From a checkpoint of a small sound classifier: width 160, adamw at rate 0.0029.
Rows from block 5 of a small sound classifier, named by matrix and row number. Rows with one number belong to one neuron. Each number is 128 + 32 x the weight over its row's rms, rounded and kept within 0 to 255. All counts start at 0.
Before each neuron's rows are labels from the 100 clips, of 14976, where the neuron reaches its largest size: "responds to" is what is common among them; "loudest band" is the band of the loudest frequency at the time of the peak. Only what is clearly more common there than usual is listed. The data: short pieces for a synthesised band: melody, chords, bass and drums. In brackets: how many of the 100.
# gate: first MLP gate (model.blocks.5.ff1.gate.weight, 640x160), inputs 64-95
# fc1: first MLP up (model.blocks.5.ff1.fc1.weight, 640x160), inputs 64-95
# fc2: first MLP down (model.blocks.5.ff1.fc2.weight, 160x640, transposed), outputs 64-95

responds to: square lead (56); melody instrument: square lead (53)
loudest band: 500 to 1000 Hz (43)
gate.200 [171 102 124 118 193 129 177 152 132 136 113  89 126 129 150  87 172  85 164 143 123 116 159 160 157 176 166 129 117 122 113  73]
fc1.200 [121 111 155  87 183  87  77 138 140 119 143 126 178 124 163 133  88 122 118 169  73 126 110 134 145 205 133 214 190 154 104 136]
fc2.200 [133 109 143 123  92 152 165 110 145 112 195 155 106  94  72 104 178 120 135 146  93 137 126 127  58 119 102  82 144 133 187 130]

responds to: square lead (81); melody instrument: square lead (62)
loudest band: 250 to 500 Hz (61)
gate.328 [104 125 126  89  87 156 138 112 114 144 148 143  49 164  97 162 129 118 144 155 123  93  82 185 108 161  82 118 151 164 159 132]
fc1.328 [119 112 129 153  65 139 126  89 127 139 185 163  88 153 148 111 105 101 133 192 129 136 108 145  90 150  63  91 128 123 213 119]
fc2.328 [ 82 166 157 107  91 103 146 125 124 170 110 148 131 228 126 210 117 137 163 156 116 155 105  74 128 126 171 123 147 120 129 178]

responds to: clarinet-like (53); melody instrument: clarinet-like (48)
loudest band: 1000 to 2000 Hz (29)
gate.453 [118 113 103  98 156 106 111 144 152 157 104 136  94 102 104  92 114 174 150 123 166  77 143  94  88 143 120 118  92 231 190  54]
fc1.453 [121 164 142 128 120 127 141 154 117 112  61 151 122 105  93 154 151 178 106 123  91 133 114 140 147 128  99 111 154 151  88 163]
fc2.453 [ 74 149  93 154 128 146 122 166 147 112 119 140 215  72 135  93 111 161 110  95  82  64 131 110 110 125  65 136 123 129 145 105]

responds to: harpsichord-like (42); melody instrument: harpsichord-like (33)
loudest band: 1000 to 2000 Hz (29)
gate.506 [130 105 135 136 167 138 131 125 142 181  82  93 113  88  56 124  23  56 144 125  93 152 143  97 111 103 155 107 139 115  57 164]
fc1.506 [145  82 136 106 132 178 149  77 156 187 120  66 121  96  79 123 115 168  99 102  94 128 139 106  71 134 140 142 120  99 129  86]
fc2.506 [170 153 172  61 125 136 108  71 140  86 131 100  41 103 125 117  70 123 153 150 111  94 109  92 102 144 129 140 124 147 113 125]

responds to: square lead (56); clarinet-like (32); melody instrument: square lead (28)
loudest band: 250 to 500 Hz (55)
gate.321 [122 142  80  88 149 141  98  98 133 184 117 166 147 120 121 131 143 163 145 118  87  93 137 122 181 109 107 156 164 115 160  90]
fc1.321 [133 172 120 131 123 106 124 132  86 105 157 109 115 171 128 117 119 106 130 206 133 120  80 181 148 171 107  72  82 150 117 128]
fc2.321 [124 198 159 142  68 160 134  77 145 138 150 129 105 156  66 125 122 138 147 154  90 185 144 115  71  84 198  46 110 116 185 161]

responds to: square lead (66); melody instrument: square lead (42)
loudest band: 250 to 500 Hz (54)
gate.532 [135 157 129 127  85  57 124 114 160 148  99 148  98 162 128 174  81  75 121 151 154 156 120  90 114 106  85 104 172 108 107 213]
fc1.532 [123  80 138 142 172 211 151 147 159 158 133 123 130  87  88  88 165 120 134 113  91 100 154 155 162 103 136 135  82 112 111 122]
fc2.532 [127 130 224 136 137 101 100 157 114  72 124 113 138  65 125  39 134 132 122 110 169 110 146 180  92 167 118 153 107 183 113  84]

responds to: square lead (71); melody instrument: square lead (44)
loudest band: 250 to 500 Hz (63)
gate.512 [ 99 124 164  95  92 113 130 154 146 102 106 155  87 168 143 160 195 129 171 132 170 116 146 133 135  66 131  87 135 130 129 116]
fc1.512 [162 168 166 147 102 152 136 131  85 103 123 134 175 176 180 120  98 142 132  78 141 115 115 133 146 175 122 193 145 154 110  97]
fc2.512 [132 131 156 159 189 101  55  98 144 140 128 110  81 116  94 134 134  90  95  85 120  67 186 161 151 137  82  98 113 124 118 151]

responds to: clarinet-like (67); melody instrument: clarinet-like (63)
loudest band: 1000 to 2000 Hz (34)
gate.521 [161 131 105  59 133 113  70 145 162  98 112  89 139  57 176 147 105 174 138 100 131 158 112 144 152 110  78 172 139  68  88 114]
fc1.521 [ 98 114 132  69 152  80 136 137 149 130 108 112  45 147 137 175 132  47 164 123  61 129 147 130 105 116  88 120 124 122 118 109]
fc2.521 [165 109  73 146 147 128  99 111 111 146 130 116  60 136 108 140 153 123 113 132 127 131 164 148  91 114 153  50  94 131 103 125]

responds to: square lead (69); melody instrument: square lead (44)
loudest band: 250 to 500 Hz (56)
gate.206 [176  96 121  95 126 107 145 142 108  94 155 126 145 126 157 112 106  76 135 179 110 137 124 132 164 156 131 115 138 159 133  95]
fc1.206 [117 114  59 133 155  76 156  69 154 167 139 120 101 170 137 130 121 123 169 115 166  99 169 131 125 124 113 160 125 183  47 120]
fc2.206 [ 94 156  47 128 139 173 124  86 119  73 122  29 146  99 157 151 123 145 163 155  95 133 135 138 170 122 135  99 153 133 131 115]

responds to: square lead (33)
loudest band: 500 to 1000 Hz (52)
gate.268 [111  80  94 124 118 149 133 160 170 175  85 158 130 143 183 142 166 137  95 133 127  92 131 158 123 128 112 148 137 106  93  98]
fc1.268 [165 178 149 168 160 154 150 192 159 138 168 122 123 145 145 130 168 131 111 134 139  84 132 172 173 144 109 169 120  96 126 137]
fc2.268 [143 191  73 114 109 201 103  49 138  61  95 102 150 125 148 151  96 184 107 112  81  84 126 131 169 117 135 106 178  94 171 103]

responds to: sine tone (31); square lead (28); melody instrument: square lead (26)
loudest band: 500 to 1000 Hz (43)
gate.175 [106  69 127  75 171  95 140 173 107 111 124 131 190 110  99 140 144 158 141 128 195 139 115 103  93  81 106 115  34 160  71 117]
fc1.175 [123 197 108 146 110 159  67 104 112  90 134 150 175 152 207 146 107 145 112 108  92 151 124 135 169 168 167 167 168  92 206 170]
fc2.175 [103 105  97 132 134 123  99  97 120  91 109 114 130 113 128 128 159 146 117 142  97 123 183 127  92 138 104 154 112 106 113 156]

responds to: saw pad (53); melody instrument: saw pad (43)
loudest band: 500 to 1000 Hz (52)
gate.527 [154 113 146 173 185 106 138 163 101 113 142 136 156 125 128  77 177 163 141 116 146 131  92 168 170 151 163 107  70 148 129 109]
fc1.527 [136 130 132 177  93  58  39 138 142  96 133 148 121  87 136 129 141 160 121 147 133 159  61 132  75 170 160 109 115 175 156 139]
fc2.527 [ 97  80 141 129 120 100 171 169 120  95 133 184 137 140  98 121 174 154 156 160  82 109 111 135  77 136  56 127 110 145 166  82]

responds to: clarinet-like (69); melody instrument: clarinet-like (59); square lead (27)
loudest band: 1000 to 2000 Hz (37)
gate.157 [144 104 106 144 146 190  91 101  80 185 140 172 108 123 125 170 156 137 132 104 142 109 154 162 122 117  94 136 122 125 137  83]
fc1.157 [140 107 119 123 130 133  60 133 150 176 146 176 139  98 141 110 153 142 106 107 152 149 134 181 103  94  47 113 119 144  92  88]
fc2.157 [119 119 160 135 100  86 105 124 125 139 157 150 127 191 164 158 150 165 177 172 171 142 119  80 163  95 140 174 140 141 113  99]

responds to: clarinet-like (29); melody instrument: clarinet-like (25)
loudest band: 500 to 1000 Hz (45)
gate.4 [124 110  90 117  94 165 143 134 169 136 145 164 138 124 175 140 174  91 161  94 138  98 134 140 122 102 139 102  76 133 182  95]
fc1.4 [111 163 109 111 107 129  93 123  90 122 149 117  53  81 108 106 158 168 105 115 185 186 107 177 138 139  77 109 138 168 134 102]
fc2.4 [ 80 110 105 112 121 125 124 139 181 143 184 120 158 101 127 160 125 154  77 119 117 170  77 188 129  98  90 110 126 139 113 126]

responds to: trumpet-like (32)
loudest band: 1000 to 2000 Hz (26)
gate.94 [125 142 116 120  94 129 100 118 160 131 146  55  89 102  98 108 147 111 108 158 110 157 137  71 130 129 153 114 112 117 148 125]
fc1.94 [116 147 138 117 120 127  85 149 110 111 143 186 121 145 135 139 124 105 108 198 113  98 149 188 144 116  96  99  96 184 135 131]
fc2.94 [ 96 104 112  99 109 114 137 147 117 123 170 111 107 130 146 141 152 101  93 133 133 156 173 149 159 114 164 135 124  93 126  95]

responds to: square lead (59); melody instrument: square lead (39)
loudest band: 250 to 500 Hz (57)
gate.548 [147 151 151 149  83 170 169 133 130 141 133 153  90 195 113  84 154  73 202 180 146  71  95  77 126 128 136 102  95 128 189  75]
fc1.548 [135 154 155 137 138  97 151 101 111 114 169 104  96  87  89 141  89 154 177 188 114 126  60 120 124 174  92 121 145 147 115 128]
fc2.548 [124 123 167  87  95 133 148 119 103 116 129 151  85 171  84 157 127 121 136 129  94 179 110  85 125  18 159 166 172  14 179 176]

responds to: square lead (51)
loudest band: 250 to 500 Hz (57)
gate.340 [144 116 128 118 156  99 136 147 153  67 134 123  97 131 146 117 162 121 177 127 146 176  70 166 152 113 157  86 112 147 146 192]
fc1.340 [130 134 139  84  79 137 131  65 108  63 139  98  99  99 117 104  82 134 151 162 109 134  87  93 166 141 167 120 137 116 120 165]
fc2.340 [ 93 150 148  40 125 100 148 119 129 132 122 128 144 134 135  97 122 214 129 144 156 123 134 157  87 155 156 145  97 155 158  93]

responds to: clarinet-like (93); melody instrument: clarinet-like (91)
loudest band: 1000 to 2000 Hz (45)
gate.219 [134  90  95 142 148 180  50 136 147 130 154 192 181  86 169 151  96 154 158  89 129  89 141 149 157 118 110 185 201 143 145 116]
fc1.219 [111  82 139 140 107 156  49 148 146 166 150 122 150  97 174 154 133 169 159  62 128 123 140 150 111  82  94 182 182 136  92  73]
fc2.219 [110 120 114 119 127 140  94 127 130 120 103 138 189  88 145 106 129 142 121 118 176 137 131  77 118 103 148 175 138 156 133  44]

responds to: clarinet-like (52); melody instrument: clarinet-like (51)
loudest band: 1000 to 2000 Hz (30)
gate.110 [105 109 123 111 153 143  62 101 150 158 121 137 136 131 137 135 127  98 160 178 147 108 191 141  95 134 132 111 132 171 118  64]
fc1.110 [146 154  91  86  87  47 127 187 114  79 171 135 125 150 138 118 122  98  90 126 175 194  80 122 144  84  66 208 160 150 123 141]
fc2.110 [122 124  83 119 162 150 130  96 136 114 127 105 182 116 141 152 128 180  85 115 109  83 125 129 118  97  98  99 105  86  82 143]

responds to: square lead (45); melody instrument: square lead (36)
loudest band: 500 to 1000 Hz (41)
gate.290 [154  75 133 131  80 101 105 123 131 125 110 214 140 160 149  82 148 117 203 153 131 119  58 159  79 149 122  60  66 189 140 142]
fc1.290 [105 141 136 175 182 177 167 118 142  95 135  99 105 106 127 148  80   0  76 139 100 131 188 117 130  87 117 154 170 141 128 141]
fc2.290 [165 102 116  84 139 160  92 118 118 112  76 106 102 154 133 104 134 152 168 114  88  99  99 119  92 107 189 103 161 145 161 135]

responds to: string section-like (27)
loudest band: 500 to 1000 Hz (37)
gate.67 [130 150 105 118 124 107 130 162 139 128  86 105  96 156 163 118  94  95 109 140 138 122 125 135 184 100 108 134 117  94 117  89]
fc1.67 [161 111  84 151 185 119 159  87 180 166 154 118 152  73  91 139 139 124 142 171 112 125 128  90 110 199 129 195 146 151  77 123]
fc2.67 [107 135  98 143 111 196 145  83 122 118 112  74 122 101  95 119 134 122 115 119 101 130 178 169  95 112 156 119 107  79 140 114]

responds to: organ-like (28)
loudest band: 1000 to 2000 Hz (27)
gate.96 [107 167  67 122 155 101 111 139 122 167  82 134 142 121 158 103 119 102 119 129 104 115  98 125 152 122  94 104 171 178 116 135]
fc1.96 [134 135 198 136 116 178 133 162  89 102 148 106  83 143 118 181 140 152 110 167 141 105 124 138  77 121 143 103 126 154 142  94]
fc2.96 [166 110  84 109 108 102  92 104 168 151 115 135 150 153 108  99  72  98 128 175 145 164 103 154 112 133 112  60  78 164 116 148]

responds to: square lead (79); melody instrument: square lead (58)
loudest band: 250 to 500 Hz (55)
gate.234 [141 126 189  85 104  83 138  88 146 150 125 140  92 170 141 189 107 115 181 175 153 138  49 150 119 192  97 117 121  93 138 174]
fc1.234 [ 92 122 112 149 172 143 129 186  82 136 125 122 171  80 122  77 183 133  54  92 165 128 185 113 146  77 180 160 134 156 126  47]
fc2.234 [128 101 133 133 180 149  97 101 139 108 133  93 121  38  94  41 110 126 141 102 152 114 157 152 132 175 109 143 135 151 105  75]

responds to: clarinet-like (77); melody instrument: clarinet-like (74)
loudest band: 1000 to 2000 Hz (33)
gate.112 [117  88 121 100 121 185  63 131 140 174 123 111 123  76 129 187 152 168 149 107 134  82 139 138 143 114 130 103 118 155 141  50]
fc1.112 [134 106 124  80 154  76 141 110 141  93 141  87 128 131 167 158 118  93 137 135 131 122 106  49 176 149 151 162 152 110 136 141]
fc2.112 [158 135 112 132 157 157 165 110 121 111  81  67  99 101  90 136  95 119  60 110  55 104 130 193 120 150 128 137 145  91  91 177]